{
  "model": "sound classifier",
  "dataset": "melodies that start on their tonic, played by one synthesised instrument",
  "train_examples": 26041,
  "n_mels": 64,
  "hop_length": 320,
  "input": "log_mel",
  "spec_augment": true,
  "win_length": 512,
  "targets": ["pace"],
  "num_classes": 3,
  "arch": "vit",
  "norm": "rmsnorm",
  "norm_position": "sandwich",
  "activation": "swiglu",
  "mlp_ratio": 2.67,
  "head_dim": 64,
  "fused_qkv": false,
  "bias": "all",
  "qk_norm": false,
  "parallel_block": false,
  "dropout": 0.1,
  "inner_norm": false,
  "drop_path": 0.05,
  "kv_group_size": 2,
  "patch_size": [64, 4],
  "layers": 12,
  "width": 384,
  "positions": "rope",
  "pooling": "class_token",
  "label_smoothing": 0.1,
  "loss": "cross_entropy",
  "init": "trunc_normal_002",
  "optimizer": "muon",
  "muon_scale": "match_rms_adamw",
  "lr": 0.0048,
  "momentum": 0.95,
  "nesterov": true,
  "orthogonalizer": "newton_schulz_5",
  "adamw_lr_other_params": 0.0023,
  "steps": 10800,
  "batch_size": 256,
  "epochs": 106.2,
  "lr_schedule": "poly",
  "final_lr_fraction": 0.05,
  "warmup_steps": 1080,
  "weight_decay": 0.08,
  "adamw_weight_decay_other_params": 0.05
}
Rows from block 5, named by matrix and row number. Each number is 50 + 15 x the weight over its row's rms, rounded and kept within 0 to 99. All counts start at 0. After the name is the row's rms in percent of the matrix's.
# v: attention value (model.blocks.5.attn.v.weight, 192x384), inputs 0-63
v.29 100:54 54 22 65 51 64 40 35 58 49 46 71 60 62 58 55 25 57 24 53 57 42 55 55 65 57 46 18 52 37 44 56 27 64 54 51 72 43 51 36 50 59 33 54 66 60 37 54 65 37 74 36 60 40 51 35 34 39 57 40 49 84 74 71
v.30 097:48 43 25 78 44 35 60 52 45 68 29 56 77 27 24 83 63 35 31 30 25 55 18 55 45 27 59 44 12 56 31 51 77 24 39 44 40 40 30 42 35 62 36 60 71 51 40 35 50 60 37 51 60 49 55 70 69 45 64 46 54 59 74 23
v.31 094:58 12 63 54 46 52 71 55 67 77 66 60 68 33 80 50 80 47 62 45 76 31 48 35 58 44 51 85 48 58 48 26 77 65 48 64 71 46 52 76 49 60 44 70 45 51 18 46 89 32 48 50 36 53 72 28 57 66 45 32 20 48 63 40
v.32 096:43 36 58 95 41 33 44 40 44 46 46 34 31 61 60 47 39 46 67 52 57 39 63 56 30 40 65 50 38 42 57 68 59 28 60 43 59 66 51 65 74 54 30 39 63 54 11 48 44 13 15 17 45 41 63 46 68 55 71 53 26 46 66 63
v.33 092:53 63 47 36 49 49 61 52 37 59 34 57 47 12 41 44 51 49 60 47 74 61 40 75 70 64 53 32 36 26 44 53 27 50 54 49 40 50 39 34 40 54 55 49 45 49 72 32 50 51 55 55 61 65 32 41 71 52 65 56 51 50 46 25
v.34 098:35 53 44 61 55 50 59 73 36 48 54 52 61 39 44 35 41 47 30 35 44 56 35 29 31 67 57 38 63 63 68 52 42 28 40 62 45 69 59 43 51 32 68 70 44 74 51 59 41 57 44 70 66 84 43 44 36 38 53 29 45 33 47 59
v.35 092:42 51 27 47 46 50 37 59 52 25 56 34 37 65 46 44 43 32 45 58 72 43 60 36 25 48 46 43 44 49 62 63 14 52 39 39 41 46 36 46 42 48 36 49 39 58 34 51 29 24 37 51 56 55 64 71 53 68 33 33 65 28 60 27
v.36 100:47 36 45 35 54 41 52 61 65 44 35 99 72 42 80 42 85 46 47 70 59 52 57 57 49 12 52 57 44 69 19 57 05 43 49 53 50 64 47 64 53 52 38 60 26 51 73 44 54 41 50 29 57 23 55 41 58 34 81 53 51 61 46 52
v.37 096:54 31 29 60 29 52 52 75 36 38 24 53 58 19 83 26 44 58 64 19 40 55 69 44 53 56 27 50 49 41 69 76 33 41 36 58 39 27 33 51 52 49 39 33 40 58 63 65 38 60 49 75 67 35 60 57 12 65 38 28 64 40 20 26
v.38 090:52 62 57 42 60 50 39 68 60 39 44 13 25 55 38 59 66 66 55 57 44 38 25 34 01 20 62 48 41 36 59 16 16 59 64 62 60 80 41 44 31 88 09 45 33 47 70 24 43 59 58 52 58 25 44 60 48 70 46 72 30 48 49 38
v.39 099:66 39 25 72 51 34 50 60 27 60 41 65 59 58 61 56 65 23 47 77 54 87 16 45 23 52 38 35 15 54 47 55 55 61 52 30 33 55 62 39 20 50 34 42 42 44 32 52 44 44 35 44 48 43 29 40 37 73 30 76 64 45 18 49
v.40 098:60 76 62 30 46 60 47 68 20 66 37 38 70 53 49 54 46 66 46 55 38 28 96 56 41 30 46 39 36 73 52 53 35 77 61 64 54 57 56 31 44 56 24 34 52 47 54 71 51 61 24 07 62 68 45 63 57 65 45 36 50 21 62 52
v.41 101:68 40 51 58 56 62 34 53 34 44 69 49 58 54 67 56 27 37 48 47 70 48 43 49 29 42 69 56 72 45 53 54 67 40 38 65 80 60 22 65 42 58 45 44 28 47 68 67 45 50 47 30 44 39 36 51 28 50 51 16 72 63 57 62
v.42 100:42 47 41 80 67 29 54 54 57 43 59 45 62 41 44 89 44 60 46 36 49 54 37 40 60 35 72 50 34 52 52 48 69 52 52 39 42 67 57 71 58 62 28 41 51 35 38 58 58 42 36 81 76 42 56 67 24 53 48 62 44 42 27 47
v.43 098:59 52 33 30 40 70 41 66 43 58 49 48 51 45 56 46 40 46 70 67 36 37 71 58 41 53 62 58 76 52 31 62 69 44 33 68 55 44 29 21 17 50 48 35 40 56 43 50 40 57 51 40 52 73 20 44 33 43 41 46 51 33 50 43
v.44 102:37 45 64 35 57 62 60 31 83 37 58 48 42 40 58 41 48 46 46 18 54 21 60 47 64 40 37 26 47 68 27 32 33 58 54 74 59 36 34 44 32 57 60 42 48 79 43 30 14 80 58 47 36 44 59 49 24 58 50 53 76 41 57 41
v.45 093:43 50 73 50 39 52 48 25 47 50 57 54 47 24 46 52 59 43 59 53 48 55 39 68 37 67 71 64 40 59 43 49 42 54 54 39 40 40 57 44 50 38 86 59 74 44 93 65 50 68 44 29 73 37 48 67 33 50 70 60 46 46 50 47
v.46 095:50 53 51 51 33 46 50 36 60 62 22 63 46 63 20 63 57 60 39 46 33 35 65 43 52 56 35 69 41 47 52 49 69 52 35 39 52 42 74 48 52 46 62 51 64 29 31 46 62 58 73 99 70 39 55 47 24 76 46 44 33 33 55 36
v.47 098:69 24 55 36 26 47 38 42 37 51 55 44 13 63 39 62 73 80 44 52 68 65 41 67 31 51 75 34 50 86 55 51 81 55 48 53 45 57 37 30 65 50 28 46 53 28 48 40 55 38 60 27 45 34 47 63 56 64 71 50 62 33 79 54
v.48 099:43 37 24 49 71 30 34 85 48 42 52 77 25 28 37 48 47 52 57 17 17 57 51 44 58 33 62 55 40 43 45 21 54 51 60 46 47 89 65 60 59 26 25 33 56 48 54 40 57 54 43 57 38 55 65 51 69 23 37 57 60 56 64 54
v.49 101:33 69 56 48 72 46 62 35 48 74 65 51 51 67 42 41 57 36 63 47 36 50 67 40 69 62 44 64 52 31 43 66 34 78 73 58 44 55 16 69 49 49 35 59 48 49 31 50 58 85 54 50 26 56 20 43 34 60 58 55 26 52 50 29
v.50 103:56 28 60 58 47 63 23 71 40 40 32 60 57 39 57 69 38 58 82 49 51 48 64 55 57 40 57 74 54 43 46 34 95 44 54 59 54 56 47 38 73 51 45 57 44 21 64 52 37 57 41 40 08 29 48 56 32 70 43 47 43 40 51 32
v.51 103:42 49 42 49 36 68 24 61 48 37 50 41 35 61 28 85 39 37 54 63 62 32 64 35 57 39 67 35 41 53 71 50 40 52 36 36 35 63 65 51 60 41 84 23 63 64 40 53 46 26 23 53 31 74 75 36 45 45 56 35 69 58 51 71
v.52 098:52 53 41 42 24 54 46 67 50 49 63 69 45 67 68 63 64 53 25 50 45 58 46 34 57 35 33 24 40 69 36 49 56 69 73 21 54 34 45 50 38 57 67 16 51 55 36 46 66 34 67 31 52 42 44 56 75 48 77 67 53 27 56 53
v.53 093:25 60 51 64 67 56 37 54 27 46 33 37 65 56 53 60 42 48 42 39 49 62 62 59 59 27 48 70 18 51 33 52 48 59 50 52 27 62 39 26 68 37 65 83 31 59 73 49 69 42 44 54 28 46 37 56 00 65 37 58 30 48 43 75
v.54 098:42 43 65 43 49 32 48 61 63 38 43 58 67 46 33 40 31 41 27 36 70 47 58 69 45 63 45 50 42 52 31 61 71 54 62 58 43 62 74 37 40 35 59 46 61 56 41 33 80 16 41 66 20 46 51 49 64 55 26 47 39 56 20 63
v.55 101:53 40 30 54 28 28 65 32 51 52 34 00 74 52 52 40 51 74 46 39 42 23 71 45 67 62 17 59 39 35 50 27 68 58 51 54 52 42 67 48 46 49 69 72 40 64 49 62 72 61 29 62 46 59 71 50 54 47 44 37 39 56 35 44
v.56 100:46 44 47 41 70 66 71 55 61 30 55 67 63 37 59 51 48 69 36 42 46 44 17 53 36 24 34 36 69 68 51 64 50 53 53 55 24 49 66 68 47 82 46 51 47 84 61 42 69 71 42 71 72 54 34 31 53 41 53 58 39 47 54 39
v.57 108:47 50 15 51 74 29 55 52 21 67 67 71 57 56 56 70 35 68 47 48 43 57 40 51 32 64 15 32 50 49 50 58 43 61 54 41 41 40 48 34 49 69 36 46 37 53 28 13 45 50 66 54 30 59 56 62 46 63 55 48 14 54 43 41
v.58 097:36 60 76 54 76 30 47 40 57 40 60 53 41 24 36 59 52 52 47 67 05 52 69 54 62 60 44 51 39 37 58 49 87 50 58 26 41 37 50 12 32 48 55 57 63 54 41 35 65 56 54 43 62 39 32 16 39 66 51 47 70 31 34 09
v.59 093:43 50 41 47 32 50 50 61 38 63 26 21 33 55 34 59 76 69 52 48 29 51 50 53 29 37 61 29 60 44 51 54 59 43 45 53 33 70 63 52 40 29 77 57 67 24 28 35 24 58 39 56 40 51 48 45 48 30 65 40 46 60 20 75
v.60 110:67 60 28 20 45 68 28 77 54 36 22 27 68 42 55 51 65 39 55 73 53 31 51 42 50 67 66 52 36 51 48 81 55 41 50 60 67 34 73 39 51 37 68 32 46 34 60 40 31 65 68 45 31 56 58 53 52 29 48 52 40 46 21 58
v.61 104:54 82 46 58 60 52 46 37 47 59 64 11 40 54 50 26 51 68 48 54 43 61 59 50 38 34 39 46 77 46 69 58 53 44 23 34 48 59 39 38 61 35 36 43 23 50 27 65 69 06 64 62 40 46 47 43 40 38 27 46 69 66 62 21
v.62 100:68 46 75 48 33 30 47 44 53 27 72 42 55 49 55 48 41 71 35 46 47 54 44 56 27 38 42 47 39 51 19 53 56 44 60 32 32 49 64 40 53 49 67 83 39 58 53 35 63 64 54 59 65 54 62 87 20 54 29 35 85 31 51 41
v.63 101:48 22 65 42 37 59 27 41 48 68 41 33 52 59 71 73 19 62 60 36 64 16 69 63 39 55 57 39 74 47 49 60 60 38 62 61 36 74 27 47 30 62 95 58 58 72 35 87 57 91 48 56 36 36 38 45 43 44 46 58 28 58 41 36
v.64 094:53 41 26 55 41 42 55 72 58 53 55 49 44 34 59 15 70 65 35 59 53 57 61 42 24 45 65 37 80 31 51 38 74 21 62 53 43 53 65 63 76 44 43 48 66 30 38 45 67 57 52 42 57 41 65 67 36 31 56 49 76 72 81 56
v.65 097:39 54 56 53 49 40 53 55 30 72 49 74 54 59 49 53 49 64 45 81 29 34 33 15 52 53 49 47 50 52 38 45 29 32 45 43 32 64 45 66 26 54 61 38 57 48 64 44 58 63 62 40 57 56 58 38 68 51 66 71 24 27 55 29
v.66 098:37 46 44 12 39 00 59 34 41 57 74 50 21 52 55 59 38 50 44 52 68 65 37 62 53 73 48 40 69 41 43 68 26 34 57 58 07 57 34 23 43 50 57 37 47 26 42 56 44 25 44 54 69 36 32 38 17 46 37 48 57 24 58 49
v.67 098:38 57 50 76 77 38 59 37 78 27 46 42 47 41 59 58 23 40 49 60 46 63 79 43 72 98 60 57 26 65 63 42 68 48 46 43 55 29 70 56 55 38 39 26 61 50 47 55 40 54 47 44 29 52 37 39 64 28 42 55 56 45 64 49
v.68 093:58 52 72 57 66 28 16 53 58 63 56 61 70 61 62 45 54 39 47 51 54 52 47 53 51 42 57 69 55 36 51 45 28 69 57 22 55 26 67 53 56 63 47 58 61 32 30 39 53 64 79 56 28 34 58 63 72 75 44 55 67 22 24 56
v.69 103:61 35 39 51 46 30 42 24 25 63 50 48 36 31 54 27 56 46 64 53 40 72 51 55 58 82 44 33 45 46 42 41 64 39 29 57 58 66 73 68 58 51 49 52 59 49 36 55 44 40 72 67 14 44 46 54 44 53 75 56 38 77 57 73
v.70 094:54 48 48 29 59 47 21 58 78 62 41 35 37 59 47 72 36 42 65 62 50 27 19 43 38 42 26 55 38 58 51 54 46 65 26 48 52 50 82 40 51 27 40 65 63 68 33 27 51 32 54 56 42 74 51 65 31 23 47 65 65 35 47 60
v.71 098:55 51 36 56 59 61 68 67 61 28 28 76 70 85 38 44 25 63 43 59 40 20 80 72 49 48 44 49 66 64 48 35 67 62 65 60 25 47 48 32 58 51 62 86 56 32 61 28 48 45 61 56 39 46 36 42 49 41 70 63 28 78 40 18
v.72 101:36 23 46 46 48 63 41 71 36 59 24 47 55 34 47 46 79 28 45 24 60 55 40 18 36 65 44 41 42 30 79 46 62 30 66 54 35 46 49 67 65 29 43 39 51 59 37 42 57 38 34 49 49 50 42 57 71 50 45 50 65 39 59 51
v.73 101:58 89 61 82 53 63 50 69 63 45 34 69 40 27 66 55 57 62 53 65 61 52 16 61 35 56 58 74 47 51 35 46 35 44 47 61 66 32 55 40 43 48 61 60 70 67 50 42 38 49 32 55 52 31 71 49 43 39 41 79 48 53 56 54
v.74 102:44 57 40 51 65 37 32 57 44 57 73 23 33 30 64 45 48 56 46 68 27 59 51 66 09 44 60 59 39 43 64 49 43 28 67 53 49 59 45 40 43 51 35 71 39 72 61 30 48 49 44 65 74 47 43 46 54 75 20 44 46 46 65 36
v.75 096:61 49 54 36 14 32 34 70 47 47 67 48 75 60 26 58 56 43 30 40 53 48 64 39 45 60 46 54 29 69 35 59 29 48 87 42 33 56 70 61 59 44 37 52 40 41 49 42 38 23 78 34 66 50 66 26 56 38 71 38 79 43 46 59
v.76 094:45 46 51 73 39 36 77 41 47 25 42 52 48 29 11 64 54 45 73 64 77 39 54 54 64 75 42 55 99 28 68 41 48 59 74 68 58 23 50 57 44 67 39 43 48 64 42 45 38 42 40 58 60 45 83 16 45 47 52 47 38 53 36 40
v.77 096:26 68 50 65 42 41 48 40 21 59 76 21 30 37 56 49 48 41 73 60 57 63 84 66 50 58 80 59 50 34 40 36 66 59 49 61 53 60 49 72 60 29 50 59 51 41 68 27 59 34 55 56 31 46 67 56 65 76 61 35 58 75 64 62
v.78 093:19 38 55 44 59 70 28 28 49 71 26 56 38 64 33 40 57 38 54 64 50 59 58 56 20 52 59 33 47 40 70 46 56 36 60 34 50 37 46 25 43 85 55 45 43 36 66 48 61 51 52 51 63 47 13 51 56 47 41 69 35 56 69 67
v.79 101:61 31 36 30 47 44 73 62 48 40 70 42 45 67 45 42 42 45 62 38 66 73 49 57 46 78 46 20 26 54 55 45 17 50 55 44 31 62 39 57 49 25 50 40 62 54 62 29 56 53 57 49 69 33 65 55 29 46 20 54 48 51 66 26
v.80 099:39 47 38 41 50 71 58 40 55 64 37 71 60 32 35 77 29 39 46 27 29 66 86 45 54 26 48 53 44 45 52 69 67 51 27 56 51 75 64 58 39 61 46 56 69 37 33 42 58 42 71 23 55 52 52 67 56 57 51 41 41 45 51 44
v.81 091:36 61 69 61 31 52 69 67 53 42 56 52 66 54 49 26 63 57 59 51 46 51 57 39 29 49 53 30 48 71 43 50 27 47 55 69 39 55 64 32 44 45 28 34 15 53 83 71 39 62 40 79 34 62 48 50 65 62 65 47 70 50 06 55
v.82 095:60 23 49 60 33 44 44 25 37 74 40 82 59 40 61 44 79 64 62 54 52 47 16 25 51 70 54 57 43 23 67 50 43 63 70 35 34 50 37 49 27 44 43 32 54 34 46 32 72 48 56 64 35 34 49 63 31 70 51 83 44 63 34 59
v.83 090:39 68 52 53 52 41 52 70 50 79 47 94 38 42 49 23 74 80 26 57 75 69 52 56 42 50 78 28 39 67 48 63 70 44 44 66 52 42 41 36 71 60 51 29 28 44 43 28 53 30 47 50 57 13 38 41 52 41 35 32 46 57 69 58
v.84 098:15 51 45 20 56 66 76 40 57 40 64 51 49 41 18 43 25 48 28 50 63 76 53 40 36 54 24 52 57 55 54 55 64 39 38 50 64 62 55 46 37 62 51 53 53 24 40 86 51 90 54 26 62 49 45 34 35 56 56 58 54 53 36 36
v.85 097:59 58 50 25 66 65 76 65 24 61 65 68 20 48 34 58 28 59 40 38 62 45 65 67 33 56 49 36 43 66 41 34 57 37 73 55 51 68 21 47 63 63 42 46 55 76 57 72 39 62 83 75 48 59 53 76 48 35 56 45 51 61 60 50
v.86 093:62 44 18 39 54 45 37 53 63 32 48 51 62 65 23 60 47 50 34 25 54 50 38 62 23 45 07 34 39 58 25 58 46 82 90 60 46 53 66 33 50 80 27 58 42 74 57 65 30 33 50 69 54 28 44 59 23 33 77 76 58 69 54 49
v.87 086:32 61 58 57 54 27 58 72 54 32 57 38 34 58 59 49 71 56 50 49 68 74 29 59 60 60 64 43 30 55 43 38 54 77 51 56 51 42 49 34 57 66 41 50 73 61 66 64 55 67 51 60 52 39 43 32 73 37 61 50 56 53 55 61
v.88 095:67 63 77 49 22 48 45 54 65 19 51 39 46 35 78 44 86 37 67 90 56 54 49 52 15 41 60 19 52 51 33 74 39 43 57 52 32 53 60 40 41 69 47 64 55 14 46 38 52 41 41 03 60 56 44 50 67 58 57 48 80 52 60 50
v.89 086:47 28 63 59 59 41 42 42 28 58 58 27 55 40 47 49 76 24 55 48 56 81 37 52 48 32 43 56 54 56 51 49 66 60 31 45 75 52 64 53 48 34 34 72 53 69 51 75 50 61 59 42 26 67 62 55 38 44 60 40 55 50 49 63
v.90 096:58 50 44 49 45 29 64 54 38 56 39 10 42 35 27 53 45 59 24 35 51 43 49 20 47 35 40 69 47 46 42 68 63 78 60 15 16 36 49 44 47 50 70 53 33 47 56 33 58 66 83 73 60 66 41 45 22 69 47 61 39 44 45 19
v.91 095:54 47 56 59 68 62 47 47 57 63 71 48 56 53 49 59 46 37 74 44 30 40 30 54 36 62 46 43 41 09 67 47 55 29 58 50 75 58 56 45 57 55 48 40 32 46 46 51 62 68 59 56 61 68 59 11 46 31 45 65 11 21 36 53
v.92 101:32 39 45 49 66 58 38 53 48 40 35 47 44 46 49 47 42 38 49 60 57 27 51 50 55 39 58 48 70 85 51 75 40 57 52 58 47 72 53 67 54 46 64 26 66 48 47 38 32 66 45 45 55 53 70 10 80 66 66 18 45 71 57 39
v.93 101:55 30 37 51 57 62 25 49 46 71 64 53 54 52 80 31 85 61 49 61 51 38 23 44 20 56 52 56 64 52 34 49 41 36 40 32 35 27 53 40 16 28 60 53 35 73 48 51 69 36 44 47 51 50 44 33 22 58 36 65 73 40 38 76
v.94 107:41 36 38 49 51 73 35 60 47 36 57 46 44 56 52 81 30 22 52 52 39 52 43 80 46 34 57 40 59 30 63 66 52 52 69 66 46 49 53 45 17 61 43 20 21 63 42 58 47 56 34 38 23 54 70 35 49 40 46 51 71 59 57 69
v.95 100:58 48 64 52 53 64 53 48 62 42 57 41 71 55 71 45 38 39 64 28 22 52 59 33 63 82 35 48 81 52 39 54 10 57 42 52 23 72 43 39 46 30 20 68 51 43 47 49 50 25 33 55 81 24 48 73 42 59 50 54 54 59 33 52
v.96 097:38 80 61 42 53 47 51 63 12 55 54 48 37 43 40 30 74 46 08 47 67 42 61 48 35 32 49 53 41 56 70 58 30 64 56 33 26 85 27 51 44 62 59 49 58 30 88 37 56 19 73 62 59 52 50 32 66 35 63 32 60 67 62 48
v.97 102:39 52 54 38 68 20 36 52 52 57 71 91 76 81 63 57 57 43 56 32 62 60 42 67 39 39 39 52 63 55 72 36 17 51 25 60 50 34 42 68 53 23 58 49 53 36 62 62 30 62 45 48 41 60 56 53 58 40 60 63 34 66 47 56
v.98 099:39 52 57 66 44 51 51 67 43 31 61 54 37 66 69 44 43 70 49 71 40 70 84 43 47 15 43 35 30 51 43 58 48 62 39 23 67 56 45 50 37 33 53 56 51 45 42 61 37 41 60 35 79 53 75 65 68 65 80 43 61 37 43 42
v.99 102:61 58 57 49 36 46 57 69 30 33 58 47 56 35 67 28 41 38 52 52 80 76 65 49 32 70 36 50 59 39 57 53 40 65 58 39 50 27 42 61 46 49 76 34 87 28 40 44 40 68 58 52 62 27 52 51 38 63 48 70 43 36 63 56
v.100 098:19 43 51 37 54 67 43 41 49 61 57 77 41 50 46 72 49 55 76 35 48 56 53 51 43 44 36 20 74 45 52 44 70 79 56 49 24 75 69 45 86 36 73 40 60 61 54 28 40 58 56 56 42 54 60 81 62 56 36 57 54 56 58 21
v.101 099:56 46 52 36 42 48 32 13 51 77 92 39 52 41 73 47 49 47 38 30 54 64 10 69 62 59 75 39 59 41 44 57 37 36 72 59 43 69 45 35 66 53 78 45 51 70 63 80 46 68 81 58 54 38 17 70 33 55 52 48 44 30 63 39
v.102 096:48 26 49 61 81 74 54 23 54 31 70 57 61 60 37 38 50 36 44 69 38 44 59 56 55 60 50 24 45 44 29 45 57 73 43 50 57 18 73 53 58 70 50 64 45 45 64 57 52 39 62 36 57 40 75 33 65 53 62 76 47 47 65 33
v.103 099:35 42 52 80 69 61 65 62 56 42 39 67 37 51 37 63 58 76 51 39 28 21 57 58 58 46 26 50 53 50 39 66 72 65 62 51 50 66 66 23 60 47 29 34 39 64 35 41 46 63 48 34 53 31 52 30 31 38 35 67 28 70 63 48
v.104 095:55 81 61 50 55 54 21 50 60 70 47 77 43 42 66 46 56 19 62 47 61 69 43 41 51 70 77 58 42 48 46 57 40 49 51 79 34 39 70 43 38 63 65 66 55 73 48 27 43 06 47 49 91 41 68 69 30 62 31 49 54 50 51 29
v.105 100:68 45 58 46 17 61 67 42 43 56 58 53 50 70 53 60 85 37 56 52 41 31 53 74 50 71 54 34 65 25 59 46 32 75 21 25 44 61 52 69 53 55 32 51 49 39 31 63 35 60 81 24 39 69 62 53 51 70 71 38 55 37 18 59
v.106 097:63 43 52 53 67 30 51 55 36 56 58 47 55 18 59 61 59 33 55 45 44 70 72 53 78 26 70 49 67 28 88 74 23 56 68 43 40 47 65 48 58 54 10 60 34 23 47 20 52 55 33 35 50 43 74 68 52 66 52 39 47 42 70 40
v.107 100:41 63 56 52 52 29 37 57 64 69 54 63 32 49 47 32 72 51 36 76 65 51 44 28 40 58 42 46 60 57 55 69 43 50 59 47 42 15 30 53 56 50 68 20 37 38 63 40 44 23 72 52 50 63 58 71 38 47 48 68 34 69 57 57
v.108 095:36 62 55 64 48 44 69 38 48 62 56 70 21 85 43 53 33 17 52 55 44 38 51 43 51 44 47 73 30 66 42 54 61 61 47 44 46 08 50 45 79 40 39 44 66 47 35 48 43 37 53 71 38 52 33 58 28 09 62 61 55 48 49 21
v.109 101:32 66 36 51 98 37 50 58 63 39 26 60 44 58 29 50 66 48 33 83 36 49 50 65 34 43 64 70 48 35 37 50 32 64 51 52 47 31 43 40 48 69 80 56 28 34 39 44 64 60 43 57 62 69 47 19 57 45 75 59 35 07 81 57
v.110 100:48 63 60 31 41 40 51 40 47 53 52 49 79 56 50 68 69 49 50 36 23 37 53 29 21 47 63 46 46 44 39 48 60 51 52 68 66 45 34 42 52 47 56 46 43 34 30 74 48 72 47 54 48 72 43 62 51 46 38 64 39 83 82 26
v.111 091:45 65 49 66 41 39 64 50 46 51 49 46 17 05 57 56 47 58 54 31 40 56 39 38 10 61 63 69 56 69 23 49 44 53 59 60 63 39 61 32 67 33 38 45 50 47 62 59 68 47 66 71 40 72 45 77 47 56 61 75 46 81 26 56
v.112 100:38 68 61 51 57 60 81 37 35 68 55 37 55 53 52 40 69 54 68 49 50 59 68 31 50 86 30 30 41 55 40 49 33 36 55 56 51 40 74 43 72 47 67 57 53 45 36 86 50 44 38 51 46 54 43 38 43 48 64 48 62 42 66 60
v.113 105:52 76 79 66 50 61 72 51 45 69 42 52 35 37 34 46 57 45 64 40 73 55 46 54 48 35 48 45 52 39 37 77 36 28 28 54 49 35 32 61 45 64 60 52 30 39 34 55 26 38 73 44 38 30 58 54 66 59 36 64 52 47 19 51
v.114 089:35 51 58 65 65 62 55 52 62 63 67 56 32 62 45 13 76 51 31 52 53 25 58 29 64 26 44 60 50 41 51 43 68 55 38 64 41 36 50 26 60 55 40 42 59 65 44 24 73 58 69 56 30 68 85 57 29 59 57 09 46 46 37 59
v.115 095:55 33 42 50 40 82 67 63 56 77 28 20 43 64 64 58 59 55 27 32 24 26 05 71 53 35 85 25 39 26 64 42 56 48 39 64 29 41 47 27 67 60 34 32 40 59 52 84 48 64 56 69 77 65 40 42 16 59 64 31 42 42 62 44
v.116 095:41 42 61 42 46 64 44 26 17 49 47 63 48 66 33 75 76 56 38 50 63 38 71 47 63 44 70 74 51 16 76 60 59 59 81 23 58 45 61 32 55 52 44 31 36 48 67 38 49 31 62 49 56 56 73 53 63 44 51 51 50 44 40 55
v.117 095:39 70 37 46 62 50 29 34 46 57 53 84 53 74 23 37 54 26 38 66 54 76 26 46 55 46 53 57 47 55 64 48 45 41 25 79 41 56 40 75 43 54 60 56 47 54 31 53 52 37 13 70 67 51 54 23 31 45 66 49 53 11 25 42
v.118 095:54 42 47 56 63 25 47 69 31 20 56 35 56 59 21 43 50 38 63 58 56 33 72 59 57 38 51 49 30 44 45 43 63 54 28 43 57 58 75 42 76 43 51 47 65 29 29 35 65 37 84 59 31 33 27 92 46 44 71 53 41 37 37 58
v.119 098:51 34 47 55 56 19 44 25 51 56 41 22 61 34 73 37 82 71 65 64 58 64 45 39 50 44 47 54 42 68 25 49 21 59 53 54 44 38 54 39 21 33 31 12 63 56 54 54 64 64 40 58 47 38 67 65 44 32 41 79 17 38 54 50
v.120 095:64 57 43 62 44 53 30 52 55 59 48 46 27 59 55 29 65 29 58 65 56 39 59 77 58 58 46 30 34 61 57 51 54 46 62 40 46 66 29 50 61 49 49 05 52 50 63 39 61 51 63 27 39 40 50 15 51 63 53 42 46 79 59 38
v.121 102:42 50 60 45 73 25 42 35 22 65 51 40 71 48 49 59 32 40 51 45 32 73 75 48 51 50 48 43 27 61 49 58 30 18 36 51 33 60 43 38 46 53 28 29 50 23 69 49 47 33 26 35 48 28 58 22 78 43 60 50 83 47 59 25
v.122 097:53 56 46 74 33 37 59 58 72 72 68 79 39 75 38 15 52 26 42 62 51 55 36 61 25 58 76 65 43 52 57 23 54 55 28 36 51 32 49 64 42 56 39 32 50 45 54 33 37 57 41 54 23 38 39 70 47 80 37 40 48 45 64 37
v.123 096:39 49 32 38 23 25 60 45 45 30 37 63 68 48 89 32 33 49 39 57 52 60 34 73 43 72 67 69 31 66 57 41 44 56 48 40 48 27 43 30 50 67 42 37 33 35 47 82 35 65 24 49 65 28 40 45 56 42 36 50 56 35 35 46
v.124 092:53 47 33 44 77 96 40 38 46 49 49 40 45 26 25 24 41 60 70 42 89 40 34 61 44 63 21 29 75 60 69 56 42 64 53 42 51 65 28 74 56 65 37 46 31 61 74 46 61 47 31 63 44 71 52 54 39 81 30 77 26 16 49 43
v.125 095:55 44 30 35 47 37 49 52 36 57 51 64 51 81 35 43 48 20 65 39 36 62 36 42 58 30 64 37 60 38 58 65 61 57 59 49 65 38 74 14 61 64 67 16 41 47 41 53 45 17 23 37 64 52 50 49 65 77 42 52 46 37 38 42
v.126 101:37 79 53 58 66 46 47 23 82 69 40 80 36 38 45 52 45 40 57 95 52 67 80 42 40 60 19 78 58 52 60 54 19 66 68 55 48 59 52 68 33 35 66 48 48 66 51 64 39 47 60 66 55 56 56 42 63 48 90 36 71 19 66 34
v.127 093:47 60 46 45 62 54 51 40 44 67 56 58 46 48 15 65 63 66 56 44 47 35 70 76 55 64 75 42 63 33 37 43 67 38 37 51 73 47 72 41 56 80 88 48 54 57 15 40 53 28 59 52 48 80 55 41 52 47 85 34 44 42 35 40
v.128 100:37 40 46 56 67 59 53 49 70 43 70 54 61 13 51 42 55 46 59 58 87 74 25 26 68 43 69 65 68 37 39 74 38 22 60 77 59 51 66 61 26 53 56 51 51 36 52 42 49 61 49 57 35 46 56 37 55 50 58 24 57 56 28 69
v.129 104:89 36 50 64 40 37 35 60 56 22 49 64 35 38 42 42 42 20 28 72 47 37 43 60 47 78 71 55 65 75 50 15 75 49 52 32 46 40 23 33 63 80 35 59 64 42 55 50 53 32 42 52 64 70 45 36 25 31 59 39 65 46 49 61
v.130 100:27 41 36 50 44 57 38 69 83 62 41 40 70 73 40 31 54 70 46 36 65 44 47 21 43 64 63 43 66 60 39 28 62 63 56 81 53 39 59 53 45 65 61 21 34 32 38 74 41 20 50 67 24 23 67 60 46 39 64 59 38 40 63 51